config.yaml
arch: "vit"
model: "image classifier"
dataset: "small renderings of single solids in any pose"
train_examples: 98750
image_size: 24
crop_scale_min: 1
horizontal_flip: false
translate: 0.06
targets: ["solid", "colour", "finish", "pattern", "light from"]
num_classes: [24, 12, 3, 5, 4]
norm: "layernorm_no_bias"
norm_position: "pre"
activation: "geglu"
mlp_ratio: 4
head_dim: 48
fused_qkv: true
bias: "all"
qk_norm: true
parallel_block: false
inner_norm: false
patch_size: [4, 4]
conv_stem: false
layers: 12
width: 160
positions: "rope"
pooling: "class_token"
label_smoothing: 0.1
loss: "cross_entropy"
init: "trunc_normal_002"
residual_init: "none"
optimizer: "adamw"
lr: 0.0013
beta1: 0.95
beta2: 0.999
eps: 1e-08
steps: 5200
batch_size: 64
epochs: 3.4
lr_schedule: "cosine_restarts"
final_lr_fraction: 0.01
warmup_steps: 150
weight_decay: 0.2
Rows from block 5, named by matrix and row number. Rows with one number belong to one attention dimension. Each number is 128 + 24 x the weight over the matrix's rms, rounded and kept within 0 to 255. All counts start at 0. Numbers have three digits each.
# q: attention query, key and value (stacked) (model.blocks.5.attn.qkv.weight, 432x160, the q third), inputs 0-159
# k: attention query, key and value (stacked) (model.blocks.5.attn.qkv.weight, 432x160, the k third), inputs 0-159
q.87:126130117122124127113129147124119142130112139155122132142128122143119120148142161092133103137127135139176072145106117157153123160107130120143134119120132158100165117072135143164138118119114140103145109117135151155135083126144126150141136137144128138137149151146123105151106112091121129078104132122133133130103164141137149150095147128075104151142115130178078128156143129114135150126134143135151143134078143151114146099150134129160154118128123088115140099104112107122112119142111156
q.88:148150123091150113121122156138102112079102116139133116137121119103116115137129121090111093123172128142118122114140137132134123133151145146093132127116131112135166096085138117126145158135098125077157136133150098151108135146140100128148128106128162136144114152099171148138136158134137133105147101157119133134126135112116101099081169131101122115181132135132150115111119131112123138106135149100152145141115128121129126132143132100147143117127150124118085138124114139122101129143095182
q.89:180134098134130124124149147108096115114146089145112126118158100097124153099160114114104105148142123134108147159121113091138125110152150143137134121117164143073158158132152094100086151109151128161129146115128108124161150106089121117152130118156114114113123169111159119175124124162154108141090121129122135090136115155156116139142126117138083125172151147083134082156120167143095126138120131166105106147136120097117131129143156092101133126116115153123102139149141165130128099089153124
q.90:162133127101146105114156154154095129090119111122129125139138144111134101148121127101105106130158149152118115097115123140158131157124135134118143121112119142121142120102135126133119149148099113124157140129121106136146101136143125116165101109111139120129115119121156116142143139126133137124143131149112104142122136145130123104103165137099129127162129140125129136135098132123107151128125131114153155123111139137142129119153139116129132124124150114117100143137110125117122129128102153
q.91:110149180074127136162124123170120107104129114135167122146084160127119097141093092110121131114149123140114132060152135124133136117114124138084135132131110109183110098136130118118158141157110110112120152131124109120105171154120113153157093107103160131148106081106083136092163173117101127149153108127131137184128106069098124098099171149121136095110131118119153151097124113127104132127132111085153126164130100140117135155126120127158124154143165125139108120143143148103103151143128146
q.92:122154148120139134142150112162157134087122117126119101158134171136136103136082115121124134110175134135124123089128127128143134152099110145118151146098119127167117118120141131130148127119096122127109147116118101132118144140134113136121143096112130142149103103122131137105140157139092150128160137145116100128135154130112117094097144123094129130114135114127151164119094111130125147113132127112154141119126140129141156101107131114127106148132148127117113159128120108099129143111136150
q.93:151141106136123107131135152120147156158142117129088141121157110101156194088160112140129133132100156112070145174115108102142150115125129096143161131133122099065143151133124145107091137102165145166111111158122103116153136128123140122120127155163092141079137159132168116144140117153117097133117110112130132072133128139176128145157100116126125153145141143127124111138081130130136126156120138195128126091123129104129108129154117108071104171143120156119152159111151129121162116076158099
q.94:106125127137123129128096186111133139169097105127121168095123105111130151110137121143115126110098141115129150133128100137135118126125105111138140150169111130075166142130118147116081143106113136124106094159129113141138097123139104111131120165140125137112160137153152130133142107128146111136134130102157148078100105105152126135156105128132149144134142119120139105127101152146136135158149134161121138099118152146123093143144109119094123143135127134120147133099153130129149136096150111
q.95:136140171121125127129132084149139137110164172122107096150115148147134145114098116116150164120146146140119136115148142112128142130104145113117128114124114083203074102137121136141183101129128125124106153135117123087122187147130146153113115136111127112141089088112093136115135159122113127120127112137119147177150121103109120110110151118130157109093125119139115173097128089120123108110126107103129136146119139127133138147104123137130101128128128140143110120158099134121126134166134146
q.96:151115148155136117127147073142139137154107104129125135152146082146144121181137114127103136113165094132141116124138164134143114120120150172109166182129139144142102128110099085099111094155141125132123162097129156153135077119123073144132153081117087137154123132106104120136107162131165127125117147153120127154156146170162111130105119094115076158088166195105147141158127151148142139103131161136134133139092083127095153094095108129225117109116164139102111182109111164155127104104164132
q.97:185143147086153145136111188168113139122182120096157174128100136050101077113130118106113067143132159100103180084070066097097071115117165152154126140161080137120149164160127138138135150081130077134131100135155041144194189159113138116186130158161110133129073134148191091135126176177114131180106101152146136137154119111118176106121091126143181094098135105124105153143117080144100131098145120085125131131151117160138095181136202125091104107163145152154113124085070127107114163149142106
q.98:152084117088119084137070158115099155125140199113078161061146138078158111110163174115185109110077109144151148140140087123064156114144154104128073171153094053133126118142112111155120133168163085148147141142159123111121204094166165090115089137165116070068122125111174151122085172183177123122145079165141159113132050101061185147094102134214147098126129124127109083139108146139175090129116126152074147099179132110166090192114142171114092047130106164137118098087123119158134144110116162
q.99:143095150070121112102099156152132125144117176092108152074120159091150102133149161133134147097089167148099143100154078101094138132117100138100097159147115072136107140133122128123101138181126083156125100157144122099108187141169101092102107165114145086118123106111148131131097121137108098141143123180167117155110130073101116124103130148129120145143086106175160128125114119141138095126121110181168187141156161175141071153141135193126135134153160129125118121144127107128101141069136102
q.100:105170124161114155132139097115128132127115142144145100158148132159109159136112126145146133131106096109121118133133142087109119137123122115126147110133132156121133128129132123152134131113153151133120107107102149126149107111103142158121119111141148128146141135128109123142130127130113125121096119100126114129110136122138157137127125118117121140137130126125102128112141127148116132142150137104115098138162102126120155115138124118127153119120087101131118123135131117108148116167141111
q.101:094112135103153103127124098124139116138096170181121079152105155181162151124106139122195174104115133138115077151180196143113147138096105062121127132098113122195096050109125108133154147159124168135119158169144147123056119146186095163100126108098147125168156121079095178090090093115154117059156114146107171135145158131105061080120122135093139116110125127187129143100112109111177075134101155160164159095129149134170148097120093143128091148113094117108122143152168121157141119137119150
q.102:165115120145121159121158186133110142151128109068102179108108116093088115119130118124092131117108147142125186105105078144139127126135138133127112114152140107061158190134104179119117114104142109123151089130101099111157122156106176100173103158111076102063121116200171094141177125120108120172140137110127103107076087152157183134151105122175157134111127110104120112129121155135137182121164110129121131117118138155125066162132149123116132115157159112154167110112113143128123177109119104
q.103:179127131108134176112138172153107118138122143071165168091087117107093111121115100128102128112145149153109159070092095153130109141128167152126114099137116134130162139128135157094132123139112139086132126129148088157116124190146143084156073128088145097095135108148141114103152118105126116151163129166132112147121110148142166111142109091145184107109097117137140135116147121118133141118173104080146153123100142154124070149145142122136118130129153102154124121133096117152145182130115128
q.104:119147121143084113113125135080145163145094088115116142135177108127134151150128121155109100136150105107153118158113110143171110126135091157142109111143124107100129178129126125121115127097153117137117111105119131119144104109093131122098162136143101155118125176143125119132154129135108146151151164093122115111121122142139109158148129156146115121153147141089126100164115167120109127144133138143087096101126111133119130113104128133128140113110119162153153113094133107100133127134127122
q.105:115130134131076126126120148075129166158108079073082197107154115121110110145123128188085107135144089115123136129116061138147125101154093163149092131166149103020147232125124115090072122115169095165113067131097140111138125110067146068106145164145065144113141155155157102138169112115116116167153163100113082119085134134158117165129131187184112133159130130098144075176109210146122183150141145157105086132126111158111118138110138174126159119125142177106180118094146097080111145111146104
q.106:121152139123144124125142120130156109122108127149139116142120129159118149131083116102151147120144104146118087137138158117106133156123128139118152113121129133150135063138115130116160142134119170105129126136121121119107090111139127127155106097110135149157131103128126155082116111113111123080133137137125139145125151144129085127114147098130114145115147126168143150093114114136130118127127137113131128123122141133132166118137108097112147151116133103146120134139150104133124118146133137
q.107:121128111158163135143136083118144130131151130187142080154122132159131148125123129114173155136111111107113104147121175139123142131118149087144164132113135161153116102120138116128125128128150162115137144114123138119133115123135110177122136094137143118140141138102114144158119130121126120098111090112114143111124128141143124128146101098102107147123153125151111136102138094132139127123100152132151131121128111093143145100151094112127131136130075109118121129154126144119133099144113127
q.108:126121138119137118109104096119158104116145132123127128154146127151174114142119158145115123127132155125139114147124152156147122155117105151090136157092133142145119132115135120142126098132133117134080126158126144146144107130126078142132088126122150122158131117106120139131106143115142163118118109129124095142156169129108125099099147114073121131100130149139122136109164119116118098097087122127146128161120138141107139121121146119094133136120168115107156141093129126135110101127151121
q.109:103168146108112137155108146116117113144123117102090138091122152092147159104117108126128129162142147169124115086137117129136104110168107155172110093137133103145077159187113127117121166132092120109132120115114142125110145095136112093122095143120097130085110128128066110063160115141117129158157165124144118139163139131119112136148153137155158089140110132102159160138120130128137119145101144119062121159153145150103128132103140170098118140097161163163152087131139114103159148115130114
q.110:116105093125097116113146121108103161131124097156142128171177103142121156139144154146118107175116106090158137191087111101153123128160107120129125132113167168069188157110131147122104091094149122146167144083095140102162093084078144134112169149163119160121125171152140094186132134143102157149079138072141112120080139131147126168166141138109075183137114137090130092148141156123064167158136098132133069113108108118105122106141106087156170126117116089132124132135100158122105118149130096
q.111:124114135133115135114121119124148121158138124151132108147127156120134125117134125153120150162131135135133141124131133131137134119126124103131117116118174128137091138127112142134160128120125160135117141114120139121100116126115137150126141140125141112128115128114107141134139124136113122139135164120128130151140138130143118132138133116109100136117124125127148139124155105123137137124142104110140143122124141129129138103127114138149135129124127104129108130151107128140121120126122123
q.112:103129099142116123097137125070165131120110120151114126124200106167121122131147132123125118148159111139168115189132145137181125144111119132123153123128121114110142136111132143152141129071133142131118133107110159087171103097100140136131166139147131126108118144159172114172106110118104144120111149108128107097108114148154164150150130133122097193129163163094106118117125138122073125126097122141135082137105133105115130099141161096122138141116121117151142151124116145119132099145126137
q.113:142115143116206177146157108176138061139151172167144082151059162147129111120111135110156205101095162140063122103165181106086143133090138074123147138099143144170085083148144131121151137189122144113124157161136108124089136178157116156149080109083164071146139084090120160113119097118132075082128094136123170143144158125134124091110116081099122123087113091196138165073167063117150102092123106113207196133136146110118116153154126128120111151149126059105090142192121124160117118112119105
q.114:113150150101147138153102128143105128132114125123144141129077116106135138128114144151148132102119156139130111122120144103114127133155111147149137119135129122145127108147134105099124127164130128102162125138123121127118129138141130116132106134118122125128137113124107129100122108127138146129107107127152134148135153109110101102126139124120156099112114128119141142111147125137111130130112115119146129142139147158115116122130145134126124118133139115127129115136110128121141141138123105
q.115:123165123118129127092135109097116143114089147096121125133104108148145134128100150134160153110125143146123104136145164137141141124141092108134115118131144103133114110121125127115145142151111142125116131146124149129097098128150127109133125117109118118139147114102095145113108086114142140112139128127128120153129139103129095125142168131124138105137127135140140119141152160110133116143134117117156126109120153121126117104087136145146126124111123138117125123153116092145139122135104146
q.116:106148153105121120129118095116135129128099145168135091143138116161133157147106154132168135138145135139154092154153169118145137154134095114123167129103139134158114074113131124150124131148115147099132161121125149136125121103159121150132123100118163132145140148110110151101082092126142145082108130117137126136151168103123103105117147091084117130113120137147120139115145141134110103124111100126170142135128152130111161094116135112129137122126124098111109135151137123152137128153097136
q.117:139139154125130143135129148134123134129095094087151165119121121112114106136105090142100095116158127133125123101122116150144104126133143161128121117138104121147139139134117141106148142120119121094115122133136117165127132165128126098116116119116126159120128115144141092089170113099129130152179146138116132119118118147119106100138111120151168101108126127106140142131117127126147128126146133103120133128125124157135122126133136112129114135120137129156164127094127124122120176141125117
q.118:077126096152119111110117118057131145139111140150118114125164099152132150133150158162127132153105107130152114177124136125160128141132106115144132104110146123100114166120148150144102096114124130123133112091104171129163106088104118144111153152146130103113156178116117135174122101118116137122106156095137088112132128124158149168156137153101084143149123165125113116144149167136081126136107122139113090128129130117084126087129145155118174119124105108110133114142133113115125097127111127
q.119:132132145106116151144112154144089131165133109083123174092068135090139102110135121151098148111098161136084182103117067144134121120143111124138094130156147080099117190148123133081104170156155087153135072157128112130100167168127122085110113178137092094081135143120137111119175117123133091186166127130131112145114118120126120135131102166155147097122091093107150116134123144140159136136137125150128145124137138166150075170118142179123112116133146155122162095133141101114131167082148097
q.120:123091150136144160148111137143112106139170129117136147126060164102148101136107128147092123122094128096142149065126087095063095084181142177114094143174142175127133155146169125096120116202144094168146086130135088112114146106087126097126053139116137124127126088137125132103138147125124141171119134117143134156119167141090150140060140164170152097094108122080168139140161144140130177132131122053110126152149100166146130170102094161168158088179155128128102148124108145082092132151137094
q.121:104118102096100135126107163130113148111162153144167112130132160085098145062179138093145127166111127121139145116106096099121134126131143101160123088109138134111139156148133181156148166072091108161146136167121114130151187123134160111101116147160131136101088148124139115135153114175112128149105103137172130110130087101116166161132158172147124080164093092128140129130102106108121115151136119142078128146166126109148132144141121148082100121121095150132100134160127117073131121110108112
q.122:106143111125120090121114128093153107121083113160085101143177132151124174125110146122162110181128110160139092191161162144169135139146086098130151113134176129111155121113108080130117138116153144120141146101127176128108073065122143173148184122135110152120159195103114131098119108150127151095128166123084127090150134121138089132172155127116081158139147144115099097165109145121117078151105133151112123111139166090094154078135104140107118142061131130122103108173169125177158103146118165
q.123:139146110112113098105110157084122128109120106108090144124171096130101124109138106141104068148184110150161108150125107109171115133153127177129157107143131093145113121100138144167159138089108126093153137099126148143145081077116149098161154114130110158074084151138140123113112184135128155136128139108134118161154147131131139138151182120148112119151166176063124159138131152096144141100145127100067113174119133126098153115100192115116129098108143165160102115120103150101126140162110149
q.124:094092107155138144141136116117127135158142127149146103144130139130142136123150143142136153146087117107122137143115147121129125125116136098149133144109133142119112152147137141135094103125136121141128124112117124116145150128123095144120150121131154122133151138111128133157128126152124121150103111120132118109135121134138115139159091125101102141135119127139130136123145112144114123137096135149145130126144134134123115110174108128128134147138084093149113131148131143125125101122138098
q.125:085125140134075131118111108115148135159105100107125139133150144122128128148111141167127122122132136121137129134139091125152135135138097147130120128139125091112108176107125130110120125129134116140117104128100147111124126109109123108089149149135125151130128139140127126109160127105096105161150164110132091141125137113124094135110121171126111139132113109119144132144120148148133132137127123150098123136144107159133131122110139158142155142116139134137145130120132102099106147106152105
q.126:144134126124173120121149100152146110114136153177153082161109118152106145125115139090187155129125145120130104145135197119100139161103148065115160112096131146190129026127128146160170124125124169105132178131125109117105110143170123181144105088110147129154123094112111165109100125118120125064100106149123169133143123129139132093143135060091148130099137128178109157077130062113135112113127142107166139121129154105140144110137105090138109120118110087132104128165122135163139119166112147
q.127:113110123147148109139132109130113133133144148191139061155114135166137158122145144097187176137095123128117100149136194113122143153109124065136154123078141155165111068122150119153141121147127148126143167128127142122109114132164127178135154107128138116159132133094107159126115117131154132092110083118123167107140133122135123117149126091095105136099115127156111136106135106106144110130103133138177152123134149090139142097141106118119122136132082092124093141172115144150150102125110141
k.87:103124102161140150106136099132180115134164139123118054190144146148155137123116110116122130181113158133097165121147172113138142116123138104130145106081172156158113119122105133160173103110120139125145161097147142114141116106135132192168119098147119150135139131083096120135156123152095140130106123111120137122180139117149131117139130109110074158152133102113130129127139098133175101117127118090099120138152115090121147109137116120157134143115107078107113104199120138123105073122131140
k.88:132111132156140131117125106146128112154122128126102118143155081106122133107136132111125120141124140142125160140131154097139102142123130127079173148113143109117136105158116120137138117098119145138137147118141141113171132133120110180156165126151100137153123104141155123151137136151124143120104121141128134114138106127147123130134131108122113171154139136119123121086123119166156152131112093106126116143134118106114132104149139114108133124128115118145127114133096148147125087115140106
k.89:126138158130108103145126110128097123139111120107122181132114110117125139135122113154135130105152104113135125103122123150143114122151099155111136152138127114117137112152127099095107123155147116102139121168128140133118112120118154108100100137133133124127124146132111117108140123120152121131135156132137131160095130103108101139107142122124125114100125152109104104139169165156107142145133120126143105110104132168131150141127125126126143104114151162109101122129118111156145140156130123
k.90:135111118124133149113129106116151101124097124156128128113147080113128136123134128116104136153131113153157145111145125105118096136133156155119152147124142114140145121140113140114135142129103136123147132073152147111157135120129113149156129143130118118136124119143120120114111125138133125141095123135156151133165123141149139114140120106129109168127148130118150129111158106146110133127129087102147118154145120111102116111147138114138155117138128101133082114134098155142131102134122139
k.91:131125099145142137123151153121111127127084140148134128081137091113118116107146132088111119130119129121126154131154105103121114139104164142109143150126102134113158142138137150124106148110120115145134101102111152128165120168114110115142169130098118107134148114185197139168090135128138126115108119158119117098116105154124138146132111136118158165142137126130124123115108129147109148127112111143119113159124128116114101098136180141102119123125120108176157136124140114111169126117125103
k.92:171127114125144123146147137131102130114085116173120120086137078118104159128143112070119122140138098130180127156114123130111142111132179107148132121123113125131171102107133137122144148128097146119148131085136126104123101137141120114157134126117102107116141116159175142133097123111121119136128120154123170122115102165131144103161130111139129158139140153129145123109108139123137142116144129126131123114117149115156105082150117120128141121139109132182102130110138148128144137134115130
k.93:132139164129107128138119117127109099159135136120124171112140130117106131123134117153107131095142109135160103094097127168117110131156085142130113125149139126103104129148162110106104097156142127102128105171097126109135132112139129087127078124124124113117114129119086108076152103099135132148158160120156104190105155107123142133111138112139150098095119125127120127128190155133131135122143120122165127121131108173132124168121135153152163132130149171122096124131110109132096158150144109
k.94:113116156133119129106111120124138107144112154125115150099146138110122129134142134137121144128127123143141140123135108125111139121153112149133108120135134118142102148148138110137123117145107111143138115120095145110127154084142114078123120171146143125120112114104099103108140134101105122161123146134157109139107148109129145143102127151138118150122114136136144138131157118126128137162138115118142115142138092125127102155099087145147160124143128144135119108153111140114104122105145125
k.95:150146088136144125148158170132092139120123133102140115128107099154116128114123118119126090112124131102108118138107142146145131125119127123125121112148116162102136140118153153133124139124151136120133129132115099138135089193115133117146112093095104119106131136153162133137116119121142150134128110119118126110123125144132135146152139127123160097115139117113112128148106143128134130089116156148114142122102132130138128132155186122122099135123123128139173159106119112109148150164101095
k.96:166123101120123145124146156135122130181126122102089147167126177097167104147104125149131146148118108109115123106112088121138094146128091135110119147140135118116093160136081108145131150147134085127160112137153115122142098122114118152165120109132089127109117156132147121082146126141119119134167155133097130147140129145112092106095118144163127138109145098119159145122138129168164111118126112075135158096172124180134160139110094157130120094106110141144109113116129090095078131132150104
k.97:162065085097138077140151118135158135103147160157094107123218169125132150095115158112176086143102088150131110130146146111102113144112136132124062174127120119106125128179171080158119106176182105144129143124138054066137173091104201117098100068141101097120114131137172156133126171152166193107115115137073171076134113194072122132091106145194132113105153126142122128139085128164133061088086171113128127078194130123189153163101123134102048054131092157152120174112179141121101161170126128
k.98:132164129156123139126162138142099123131132124106105101098147094145093127151140107103119113088132126118066131110143152129137172134143143106134128119130115088140120131102178126133128110113146154109120116135098163155115114143114155097122158125098136096111127113105124127174159134112120102114125127126114096113068095117150149142108129137114163134188133131150105134095126132105125178131144185170100110180146116133127144166145143133145145163105102117125131096153146149125149150111111136
k.99:134087177107132077169152092125118090143143154146093093151167109137153124115154131126157112114141131126128136113152153106148094162116130155083147135115107100175116085178105101156124103150135110118157159120127143103136168127140135148122145119138144112087089118131140102131112181146123133120096133171119122127152097125100131116111132117107127179123123159091107172138125080140097136136075098140093131171150140148126137137146160126111090097090146130164113116132110149120119144145146107
k.100:138159129144120142133111165121118130123118113114136134130105131148123141124105115144120156108133119153109124139126123121130138109138112124146129123141125148101135129116131118094115134126136150128108146126138118142125117168127119127117120130118126154150154158117126133122153094113133106122147119112134135120123142134148107146138113109142121104131136105124137080138116151124136119134156147144139129108127109132129124130131113124106136139134137139117149150120151128147134131118137137
k.101:149174149119113128178131088143168134105132130145160160099109114134140132137114111109088109123139138170134146121139132118113112142121169145095158156149113132164126108154115089112138127091134149128075115152140146131166153152132138134136125145105147134175121088124123117144105140112132101114115109185109123168132111143128139110093126098116122115133148113139088093106109106183096135116138138142096126129113096093109156135140149103117094132161150111125139122079145141131183126134159128
k.102:093101110126115141079109134111113135153128103095116116156123132096136116117129144163139131149106129103121143126108083108133126114149101144142108102102148132083147190119109155126110132132126104130167089102119131124126096102107103120139124150180138158123121147161153134127155139143122140169110133082160113129139174101122139168127155174119091147145105141119189152147144163128143151142133099082139099140127129161106102104108122157136171111101109113135120151149104125096078079133131093
k.103:073092136137088121118077133142121146135185117137117114137146164093159101124140145129150134125082123092122150121114092120103131118134110123132118154092129149116101170145107134144099104133131093206129098117121127118157131115120123134135141164174145146146106103136140123137122197156107136182074109089159095111142150105117169148119127175133095131140130137131161128156134148151160162130116110121120100137131081130128109123101101165137145122142096136134126151123126126104069103090142097
k.104:126113088129171147072148127122153141114120128166095095144141142137147150149142138130145123135134141116108090127137155125128153114114131107165125097099137098133124118118162173127121148146081146090115154100122117103098084108126117126121099119116132109118149154092113175096159080152128120089150144113150134115160168160136101094152153128124129147115103128160151167097153126097127104118142113122143163113140164144152125100116134114147143149121111102125064112182144105137105122133085142
k.105:101120085126149142092151126101112121135132137139087086167154136124125152129140132153150134158144134085112118144137137110152155113134116114154105088094161104128139125124156173146142119153121128085175148092101139112098104078123132124117124116119122131081126146124119148116169107153105132113130156095145119117148134134151104128147168130129125141132105146126150171116153129086152122129128128097120131130138184153113125113125125137158141129076104109142067129193110128116102119158086131
k.106:163146143147130138173141077161179129105136136187127093150129137178179140123112130110122148109120124130120124151157148131111126130091150112111149160130092146163080098135134100127120117089136172149079136117142146111157146157126120147118132098103151105174130101114125127156090121136136102108107131144099130131153118175136128103105073095121101136129167100146104090111127095161101113099123164140131124094102095104133179120122123112136117113167134120129118105074147129157148100142159155
k.107:177164135117120113136112138116174132116114131100151161113108108156112115131110124126117106116146116160128115126136142146122122119143132141109134140153119147094156107105121106118110141118143143130084118146159115144146123152131139117131112118129134137148162110129139124114108117102156114109135140134113142136110112125133147122121107097133136113139142113147101071124124149144101125117149120139141120115111109101127127133123133097101135131166156120111161122080134139167157138119115161
k.108:101151146145104134116154131109092160167112117105163163119105102130071183113163146150131175163129119103173150158083103170169114125153150090170142091140132129129096143134113167088155110116111116136155111150066151120131103130120149115127137178146081160084112111193123078139166146087098087150132158087116108156092079102131144166181128125134173094063152164108098147116114127087100185178154092148133054127093159146120097115120096149118132154153106162179189139118052126097176136138122069
k.109:155129096106161124116180117143127106135141119122133125142127136107147139129113137101137114206175098135127135111137116104130117137098136105127112103118148119180110103161106133122178162126135140089143164148140112106109112158156099130144156095093090130137121162138137141104124130136102086097148153175090159141166111157090079118131174125142094066099152108128147148086087108121144074119166158113102140107156147134128161115118095148136075124088102150165094119165143096107120107159115129
k.110:143115106131177142121129188106141135113115133125119087141131139181154102150135107127135120099103155114095078121143175163159169118139118097180122127083101152106156115065161167119090130148112131115111156087163103153106111140132122141127083103123139076079164127100113157077124067143178194134157091089143152073159178135159149090163106116125147156106079137150164123139147133119175118108102105116175174138125173117151057149090168110093148167137122068077132138160162149155113148074095165
k.111:132109133103145132116094155108144115116112144131140112145137140137156105113152119137136111131131147119142129114127127119142126120131113122177143127113113176135139111127146145119093143145100112121125166091133106141124122133149118133147098132134154129084126143129099130101106091154151166152108114116152135110178186106129147105145128120121130141105086142119158155174143117132130124131115091127156155146123123124124078134097149118093114138129145094119107129154139144134105121106141119
k.112:140150074144176171084146144105144146103098122125162102163104121161138131147102121141119146140143133100095118114124165130145138105128132108176129105093133140091159140102154158111124131125109149116126136077133117143134070154103103167138100104146135118143154162110141160095146066152147131091127124131129152105161193136159126119163148116134093110099120125133147134126147160140117099119147116097161140114107155123132110096091175095140136156109115097085122128175119124151118094127104154
k.113:147129177123079102164092119146145134124143120112155179107126114120133124107107109122094117115140132168143163129129091117124079139130142189064154168157109147135143133160088075110121118097146113162102104151152128145163166146122127142152144151142120182171115098172140062146061193107127137159083112156120109145112112090111144144105098134116118116143180137105089103181111143169118129131111126146107099122111050116098163132136109122093119108158182179113166135032109167125161116142182118
k.114:119100162106109090160126118166145128122136137155120097108145146148176118136137143093142123099106124123139117142163138164109136140099130133081123176140085109162103126136115107144122120132129121147100109144159144110134154143143092123120163114113180105145139092147129145138095140128112136125125111138121120103091107145095149108095102130126121158145141126154139131121121103140112122151095133163133134138150119127167139126155109149118114124127109119125140115087183121127137111120151138
k.115:086123131111146121160109103150157124109152144165123081126123137147151126107145123088145106123122161129135121117135190120120129149078155137120155158092100136194107082142145134138125127116093125131117136128155128118131149143146096149124149101084144119150110115136130139138093107140140146109111065127131150110149136151118110092135122109102134147124119135142140176089147071128127122111075129123140153149153151118139147121150144116101099146141128118135130131135174125129142123128126103
k.116:140130161112163101161125123169175090097129151160166100117116141185156082121131114086128125113126142136123128110193178169110134130077147146096150153114090149177106089104133108130121136142111132160086139123164144139134144155157100146126132089086189105148137087123112151113082118135149127094134100151107140120133129122122158086096098096107118155119140123149128132128130097151114117101116128138146165138129124087143126146126145125082089140146132097113163095085182128147143128128143167
k.117:081083116141105123097094114148157167140144139172115120144148162118165135139122173134158151131090121109134128128130114113095132118114127129124129142118132089117104163150093153128106128124120137146109093110127138091154119082138119142131133155143148100168116120117131137130143128183094100115086150090143126128149131170122139129119112149132076175130137116148152130088140133156148123109130116104121135108143108143115155095123099164178149115131078118119069128131132105103077091103134106
k.118:131134116105177105100129166100125110116095137129128095130123122164127124127152101107157130126141142125138092111150184151154147130130118113146121118109105126150133088097143163123131161141086129118127153118142119145103118158131101136136113110128155115101167151126101166093108087136151160107147108119141147093145174104142133104157156123118158121120107132141145173137127118105131087131122134128164163148117175135150092128086169092089123156098138122096136123172141122145120122127093163
k.119:059091128116095099108105137127096123149126135111107138128152114086129149120149148137146105159107126110166147113112090103125112133145113142107125125119139084141127153184117157140133112132114119107172101133117137089132135096123133112133133153141132136118103126174158127121130170144093142150096140108160124120131113122099122159134159151118128159143114149115161172135142129113156137158115104110111108145141134172111153106141099146160134108098125148155089142136115132107103112153130088
k.120:127080136083144130151124148125153120142155139152108088161168173128178130113152141160161102141084111114101137140112142132109100127080121101093092160133128108133121121152138103139126165163158112127133127144167082124127173121137109139129145101128129090117138148125174163137140137143138123158163083143087173080117099175084102107130095128152141132085132116129130164091102082130145049101056166105143214081187138153157131139153154119081054093126082162144124170087176140111114147166127085
k.121:152193108135115128138135138137117131111142112077095156109111093101123144145116108132117106101134151132110109165090140125140148112153128101130129114151133128150159112108110127122143141137132153100105117174122116131075119156149129119128117154099085148126151133116106105164130090089123111138160091139111143141114130129131111130150151126115143111146138146135116103122121117071166120129123158167130147115087149142112123146150121142150111162112174156112165159128123119139140145142116129
k.122:157176122168189147102176082153117112110098121138150107125084120152123112166108114109116175126166118123076118109166173106134172102127145125144144114097152140176121072089141106114145152139114165111102187112123146151072099154122109152118160088083109109171154120070097173131129109082152092050134152147117139148131143108144096128096159082121118091135141115161132126128121136112149129138164171160132136149098122070121143091093112092157138161115152103085135106197158136159138120096116207
k.123:125114115131176132124147110149133150105108155172118039161125154175166115153123161116189168132118136094110065127147191143114184128092133089160131118083100120194094068134148149153147120149104125131155166093136134122084123128176108153090112095110140085113125108083131189107116077152130154061148109136132144097151146143123114092126145124135129133109110136158162183087141086094124110131104131118121163123151168112185121108113123139114126161102078090124131122174153086144131112128064139
k.124:148099161110123095105108182123172138116109114097110148092143102131119125138144123109119113104121123154158128144146125141159129144124116149100130153141102113107178122085129122133101110126125135109107125143173108135134117142147138104134103139149159107124158144164132128111094101119147143127132137127149136112097139127123158104125122129122140166130130147150141096135117164135109110122150106125175142135128129139129087145116122113112147128129142115113125138092144149157106146126134158
k.125:147100114117144134117141115127141118120106126136093108152140138119156132134143116130147126146157122126114103116138141106132130151107107134141126111101147108159119112150111150131126130150114139095149145087138116095124126093153115135115100110133122109093112163118138141101121102174112147120127145131144136111173146142114108099131145096125115164112110136126165161124125113126138095119116108117131169128143184134132134119128134117119099127081133117151057128152131128129085124136116135
k.126:162149154136117137171110111150167138107124110140174166107097129128147103123115123114085144103131133136118154123129121125115120124123149148102136179160096173122135148122108085104109124112145137173067107167153140152156147181120115136137135136119151139200143090121117092147084121104155098122119105155099116133103141136119147119086091111136113116129153102150096060122118125170110135125121146158139114120110064084124136157134129111119125131185140126077177116047155121154175133098180144
k.127:155152157110126118157114110136168126108112135135176158097095110137128095142111112110093138100123146164132140130136143150119125132143158155104149147157095164126152114103128101109113146115137134130071128151166140157148127166134119117133130133115139147155156105135116116118082119097155123118137109162103123131106123118133135102117108110118133107126138117139105088144120135143086131115130126152139122141101112089120135148126143105106125129166157115110186130072144146157181156110152153